From a checkpoint of a small model that predicts nearness at each pixel.
Model: 7.38M parameters, encoder patch size [8, 8], encoder width 256.
Training: normuon at rate 0.021, 15900 steps, batches of 512.
Data: trained on renderings of 100 made-up gadgets, each built of a few solids, in any pose, 83.5 epochs.
Rows from block 6 of the encoder, named by matrix and row number. Rows with one number belong to one neuron. Each number is 500 + 50 x the weight over its row's rms, rounded and kept within 0 to 999. All counts start at 0. Numbers have three digits each. After the name is the row's rms in percent of the matrix's.
# fc1: MLP up (encoder.blocks.6.mlp.fc1.weight, 768x256), inputs 0-255
# fc2: MLP down (encoder.blocks.6.mlp.fc2.weight, 256x768, transposed), outputs 0-255
fc1.151 320:499521484494505500499500492503500501506502495494501493507500492500507490498502500500499500498502501501499504506498000500515495424509501500514506500500499519496504509503506509501500500500499500491499506500497499505507491497500520497520498495491496513503501502506505502501490495381499484495496501496507500502503499499502500500501201502502499500497498500501504510500491501499500526503499499499507495500500504493499499573500512499501504502497499496500500500487503498491499501504500500496505498483498500501500499500499502499523496500500498469509503500279499516504503541499506498500499642487502489560506502491500499500501512500500502500499500500482495500489505499497499542500486498506504499506489498497502513496502498497501498495468501502503496496501498498499504500503529501
fc2.151 140:487073501536492502491502500494495499501451500497494516536498521497494510529506515496457464500490502507510541462501500500475481478499504508501456504500509531509508550503502506509232503476496497492596516571503519504578505561500660472565456500495502469501499498501496504506505496823504328506513496492505501518498506500495500508503499502500500500488500518544489484516498499499485515436497562485525500496490482500496487503492484494498484517496503496532499501506474500500452501498495503529497513497501486501489462507507502532512500493511495343502494499497501500508475496497500483503501664496467703506508503490445499495506504493503509491550512500478501506510512500501496477510498445371542500505502507500500501534494500618548540488515493509514500499500502500523510439501513495
fc1.162 020:497483437538522494516494551495330460478532500455520544496485490471421512501499490464465510504488458655492544387484498510513513525430464510516438560517474528643480506433498502559651484503535499502460511546384515593336515438481546498525528489511500560471514522513505505464468454516485505493591479522391462511521492512466476496426477513482484497478495447520538490529506556481494500491259487517498456476533517497585532533509495497484560497512620498503666554660495478470615496466525492508524574499481527458500500503480500556520413500477525471502454497550517521504500462674605523470453448488491512462491455488548492505495463619508475500501403568480541496545493541411496499484532288495483514525541473518494539443516490553497413527499500496523517497510524492503518460507485519
fc2.162 007:500500499500526501508499502501500500500500505500496500500498500504498500500502500500500498502500496500503500501500500500499500500501497503500512502500499500500500500500500499500500501499506499500500493500500499500500500500529500500500500489500501500500500500504500499493500503500500499505501494506498500508500500500500500500502500500500500498500500499500498500501500500500499499501499506500502507501500500500501500500500496500499501500500499500501488497500497500999506500497500503501499500502500500500500499499496501504499501498500505500500500504500500500500500500500494500500506500500494501500500500499500500500500502500501501500500499515500500498500501498500490500500501507500501500500500500501497499500496501501501506499500501500500500500502500499500498500500500500
fc1.165 145:497573544343484368505551510510437509500516490510499491503500497496500480502501499496496502520491458501500497502502508500495493409500502487500494484500531497513502493500501490547479456491765506500573508499529494501541495511496496506493497496502517497502498502500500504506504477506499479503548505502512464501474486476499500496499929499501500488423522503509497500502497502513497485514499502502499507503481501500504503509500489495475502496482546505487551466537502501508487466517502499495466513500600500485503502499502501502506481492587504498499491491500493500501498500705503690495508501512502499519498501501536324469485366502504502513497499499498433505490553443531499701512498496503497501542500501495502292489502506511496483499498443477441506501518355500477499508523499489
fc2.165 124:612497504499501493500499500492495508503453505497463492506495488515508519485498523505499522499509499495553480498480494504548504485564500515502502496500503493480499516491478499503450538494464501493166329501500420499588509503501533509499500505534499609474501499505495499510464355500514498494366498505503501506511511506502522529505502508500499498496496496508500697510499502495503498539488497602511501502491499506488502501500503485496499495500435499541517499471520499517465487450509498473503533554504484506312460493500555499499509508489485501500506500491499489518501500476498499500501501503499515449554525519507494462496512506520499502501492511500503503505764507502504405498500504494579505500498585493533502503499489508501489547348456508544499494443500502880455499498494497
fc1.166 180:501506493499512499506500506504485501497492492488502567498504498499487500499495499498501481498500501499549500501500499500498502500523505509497482500569518499495499501500500463499500498509509507500500500506478501544491515495507500499514527494490593502330501501543487505498491500499488511519498495502461503499499535501489499502499506527500500509496498501501498498498500488504495537502490633494498501499499501476522499500499504500506502504690503499504498507505496494493511501503498501373485482502505501501496506519506492501501508999498504511493503500507500506499501499501484455483505503500495504495497505485487164499500501499498438500501496498498499497500498489505500482499502499514510498502486500501496506522502500500495498494490498450497501456501502500498499503486500515
fc2.166 110:492500491510509588562430495481478482555501499499420496492445503477491475550497399512487503524461609502523509500491502480246498413497550496506502503502210519496497451508509502447504505493501457486501498494482501499495452502508488494488503544499540493575503484482505375546498505505500503512506481533316490498492471522489495487500542519493499518503492501510498600531499492576515500498495504501501494392507320551504500496500491505354473501499499509494500518503585514523529731493503510502469648466506478511503478500498492532511511320497479480499490497503499501491499503485513557546498512505517498502525490434504492500501506499687505500492463517506489514500476498542620537525463499503498508496496514498493498500488477500497566496483510500511483501497501609499284500512488491
fc1.169 098:507515500509401222497510499440501502493500502509492554500515505580491513522501515501497499500502593502436505498479498495500636497505487500508474499506518489496502503490432501528520491494504512440494495500442485505501498474504492515500504488495508494511496503499491485491501473527500485503523500520547495513500513497501507492499484500507496500495499496496525500454508491504491458511509498500500442518491502524454495502500507454502507499509495524507480498504509494488510516515498501500515497504496498496478500499509500501513494506501455497499500523499497485500508499497503501498492505499502506498520495501562503495512489517491489489501491468494512483505570787504513564493496510363487526500503494510505472502495486511458502481056510466500498487508502515495499353500850484
fc2.169 089:492479523502492507431510504494499495567510513449499499509510500546495502504512526509486500499481504496502494495528504500501501500556490487498500496502496484496505512488501486554500379503489600432516448521548478513473542505489497511496490509487670489506499514505498504530494510504502498503543498521569563489574496486503500512491486500509521506464547506502492510501495515499509500505505484439436506495499497500592538458502474494510527520503500495545518500500513495494486497474495510528692483502500497502495486545468498501491500498481515510510497501531511496501451500577507505472485500503505492500497447503501504492497500509445506498502536488504473499514500535516496500506500518501501504502499435521555490509451520467507505309497493486499497506499509495496492487500000496
fc1.173 125:491504471494495499496502520503500492494497506481511530500490466503495500500505500497502524507497498494504508492501504497504496500524499499502501505531499496511509507482500499505526486500491486337400499517499499504490491742504494500608422501543489498488506484500467512514502503494537479499480529497490498500499503500621999491500516499481499500478474502494515502496500491505502500501506508493509505501512493497500497474500505497481503525466551500500500493498507503450498454496524502502528499494499497504498496499499504498440507503502514472504498496502654469512498493507502493500505514507511499499502491488486489500506503500501500500609499506543494496490507500482509504522505495499505502097493493496498509512494501501463464498500501502522500496511515511405494505510414512
fc2.173 076:495545514509588500510496511503384457497501492491496497515497504503509528504505474509502465504483536525494498511539501498503522485499526503496499399502497488515498486438511508476505379477500492499561500436461503530512497499436482502499467500493485503514450531458501428498527502507492513611488504480492507488498500502511506493512476507497516489512525528518680488500502532501479489500512525498492510476517494511507494500448503434518487497475482491499490505489499501491516502493430500500411469550513493503497485485518492557498469509553494500506504473517495497499512494504499509497500482479495512458521493507499500505411502498479500508034517519526493495497522503489398526591506381502508501494494517500625512899494493505560434496484501412489503490498470515490490474503498480
fc1.174 253:498528501512510499513500468507508500483489498505504501474507498497500494500480504499499508508501497478488499501499420499504496468501609500500502500501512500517436498727497504501500500488499495510500500502500500514496510498494499495502501545500501496496503500500478493491503494501501476497500494503493502553182497500500505497500438500474496500500499499497500500500483505501524392500503502485501488511506492230501507506500501499505503632504494500500504508494501502500500503500500498502500493502502501501503489390500500501507500501501498506503629497494500500492503470500478498500495502550493496500498501536500497499488509462499500501500425530491499359501502503506502502493499558498470512501494500500501494503520501501445503500496501500499501508502515506000500501498504498
fc2.174 136:370483504511504498500480499500524472499499497500493516488501497518498502502500500507528501505454508500519508495556500525514497504499450495876476405506496533511513492504498502501498510534496498493484470554498499380422469499505505331451456476767497504500513470492502478499534502492498500507501500496493500530505505502492512497412498508500508504499508504513497504407476519490502529497502509497485507504499505498505481505497503500490503500194504503500772509478626492502500483504497510477502500505513504490500499505503491498505516478538491513483520498481510500499481522531503494474500501502482536367510489502517498465492502508496504509504489497501477222511546501493443506502485507498494499506477500502515511501497500445504508503486494500488496485503491517520499498499491499
fc1.178 271:499503511498497496497500501489500507492500494496503499490494656498498499499494499498505503499500504498502502499503497499502501501492497499511500502501506494497501498055516505500497493500569501500526610499497502503497502501503458503504498508499499491500501500501506497503504496364497499498499499500496502499499499499511499500498506500566502500506492498500500503502508499504502500534500507500503506503502512493497500475497500503501489496493501501500499000497501516497504503460518501501499502495470500491500500500500477500501496501500500498498500496616498500500501515499501501501496496499502500500499504501498499502500495499497515502514498488500506500522509500501498581576509500493499500503506501500499500502491500499491499503498514498501503497489490500495500547500506498
fc2.178 199:529280501490487493530504499501513471502512500525498499492469512711511497499510500501487500497495499501501324501518496502496499500495494503500498491500500500495500501490501500499409512516504514528522437500523488491479475510500484500492512569495501516497500494502498500508503502999502487498499500500496476456503502554454502499471499499328499501498496501500494540488497503498522539503499499498500500500499493506508500505498500524499498496508499496508497501509499488500528500511497500479517504538507510500476496501531502499496503504480500500499511498501503611507542500575506513489499533497466500500498523502781500498501507500542496504513506499524504499499506504503502601499500509441496499497496493501491502514505500497498502487512428501500503502497510507503507504499490505
fc1.182 205:830455467518496501511527493504498502495465500120495495501464073480502495501504499503500460503482499499498451537513607503501576500477488497589581497500517495500399500500587503500500501494501484605502498500503511512502501472500488637477510500501502499507497514500511496464522502473499427499501480502539501498499498503452489500508498500502499500505496487504500489500496499503491506526495499499505503509619510498500491492486453551503500502492469497500492453521500506499505497497500506511512507502507497498497525499501464483376600490502492500503499500498475513500508499511480505505502497508495502501512496490520507501501494490497500588504506482445499528566498475501490525500505495495499503499489494489495638496498485500498516481467499501503508502503500506471486496501500507
fc2.182 252:509499499489499503492503496499502487520495507521495480854500499497505499500501498490524500495507729506502507431505473497425513503508459499501485509487490556500511432498500498498493499485474495532519502435527310570529504497508500499349510500495497494501424456497500497528487500421498498493504498499503501518503409500486500445506502498504501504503503504503487474492452500499497473508500502459499496499507500421500500472492499498500490400502412476495453499497501503500513501497501498480500521504994502497500443498497497501496502505500500497496506501500506507486496523522499507573488501497503500516502527499501444556475500499500499572453504502501498491506498501498511559490502488504493500511572580499501494497499560518501487490500487503502498384499500487498530499504502501
fc1.189 190:506501468462495507500496503496501504501500498476500500521487505495499503499490494491440513499481502508572379485494532510506505501506501500493503500472523497505495493496500499500499494497496495501490567502508504492504503513524504494500503498507489509528505516500456502500499509503499503499502497498619501501494505507490500509502500506478499489457501505499500486474510516999500500501504500500542506505503485500500501502502497498510506381500499499499500498501501500528489500495506495501493511494499500634500499498508495504500494431497494481496505483505501500505504500510517506504507499553502503485501498499497486509499502501499606500509493514529493496507504460503499499497490498505507498494497493501498501498498406500482491501498493499501509502496455500500523498492473511
fc2.189 223:490495500502501488488502499502502502430516501500503498472503499509505509539420503498508500498504512499500503475530496501498519510628524504501382545510501490487489500500493510505504495487502507499504499500492483496486489506498502496500512498444558499501503497500503503500479497495496500498502514509515405479498505503544498505500502500500501506475535500504501481556500499000571529502501498501501508485507501509503498500493500486500492509460504500501500501500529498500511498503499481504505504507500494505476509501445504513501501523490499507491500505500503513500499500457499497502491497493520500502502500496515496489497587500508492502500506526501459504500472505500495502500510515500499516494536498512509498499505601495498503520470498493502502502468503505500491494503500487
fc1.192 209:492504482500501475508501505428483497502500499491503498510510495454500507498516503505501498500501501608392335500513502521500502498499500500496500492501500451512499493527054606498500504500696496502513499497463500502497500477495506504495439499502495499509502500507529500507494498546507672504498500500502499501452498502582493469493565498496499502500498452503498566501501500501501500496498503495486519495501510499501502528501493510502801500512495500497499500503505499493497499498501498499500497509467503500501501501498507503512473501518505498501515499509772513502496602503458496476500500503517501499503500506562494500500502495498502501309496498500491507562568487502535508502498499424499503498507498502501499501526499493502509409453489497533495501505467503502502498500378498
fc2.192 189:492460497483497506553500497502513502482501502497501498499499504519498505455504513500498500503505500500443507513523484489525472520529454500500500532507500500505483501501499466467426500500547504510496511502460502522385492516447496488546809499504473476500481499500499504484640505708515504505502498501517500500537496501525425500490500565506500499497506501500523537505499503498575481508501504508499503499330489509482499502358500501525484487499454503496501506496553502523509501484501502513503512498504500511540505487503499508498497499639498502492499499491500503505507498483500547562499502517508496708503496499498499496463499500481503506505577602497502501500484491499517519504499499433500496493618449496477556498498496501482503162514152499498494502500497472487502493494481499
fc1.197 399:497499500499845503500500467503502497499500500552501498508499500502501500500497501502500502499499497498497506500501499508629469495506502493450505496500500497500495502491497516499500505500499500510500434500504503501503499498497433447506505513571498497501501506502502499501498500497501501499500496500135501500499503500502524500495502500500497500502499503499499502502505491502500501497498498501497362500498500449500500503499505499502500501768498500500499495495500499497497498505499496500506500500501500495501499501500501498389449502499499488500500496495501501500500500500487500500499483498505500497500500502501497500502500500500502499506500496565502551436500494515502499502518503499300503498503501503497499500502505496776494499324501494496499502501500500500501499500776500
fc2.197 250:499434500499500499496497501505539505494181500493501495556496694502499498477502503500501500500511558501501500502506493506330500514498496499519503501495498500501496512498500497500975500502548500494534501488500548499498497500501492501539425501497491513500498502500499501481528501503494494501495500502505502503500494498496510494501505473510501502509502500503500666447500500500500492546505498500494500500494504737488500494489502500499511485496502493498516502502478505498391499466497495472539503503500475502498460502500488494500499386499500497500503499508501501524491570495500501505503470495497501521500503505491500498499502498500496465555498499459499499501494499499489500496500506410501433500506513498505495516499500491532500388499486501504495497500495499497496508500268501
fc1.199 233:505501499500495498499505501500510498502498496499500505498490503508500498504501500505500496518486501500503491508506495500502504577511504503498490507502502493500501497422491507498501499501503703502500503486501502499501498496507512498498500496493490491501498495499492502305499497501516499498498499501499497500500495499479507501497497501492379498493500501511510496492499503501502616506598500505487498499529496502499506500499506532492499520503490488501511420495527500477496423500500494527499509486490484500505498503504502500503498500494503494500637014500483502505510500787505499502502500503514500472500536503497504501500498500499498501500577501513484498513504503494503505574512498436503497501499495500508496501498136505498499506504500498506495511501499504502506494497505508
fc2.199 143:506503488492495510543472497500542488490510486731500497489506497450496503500484505500500501526501502501494406499470497444507444434513496519511504432519498497509081526503499475502499498508502385498503641515498500501491522411431490505524492498500451521500497505488500503703497498498501504472503489487501501467451502425696504504499507499547495501510584491505503505509495505446498505479501498455480501500530502498468497499503494503528505470503494500497495502493499505500498517514502499483481506522532497515515445491496495502503507494498511489503497500502475512500492497495495485492502524741495632507493496507498499489580500510489510491500513483469522498497484500507490504496505504504477498545499500521500500530498499511470542511500372483500506513534500505235500493509496337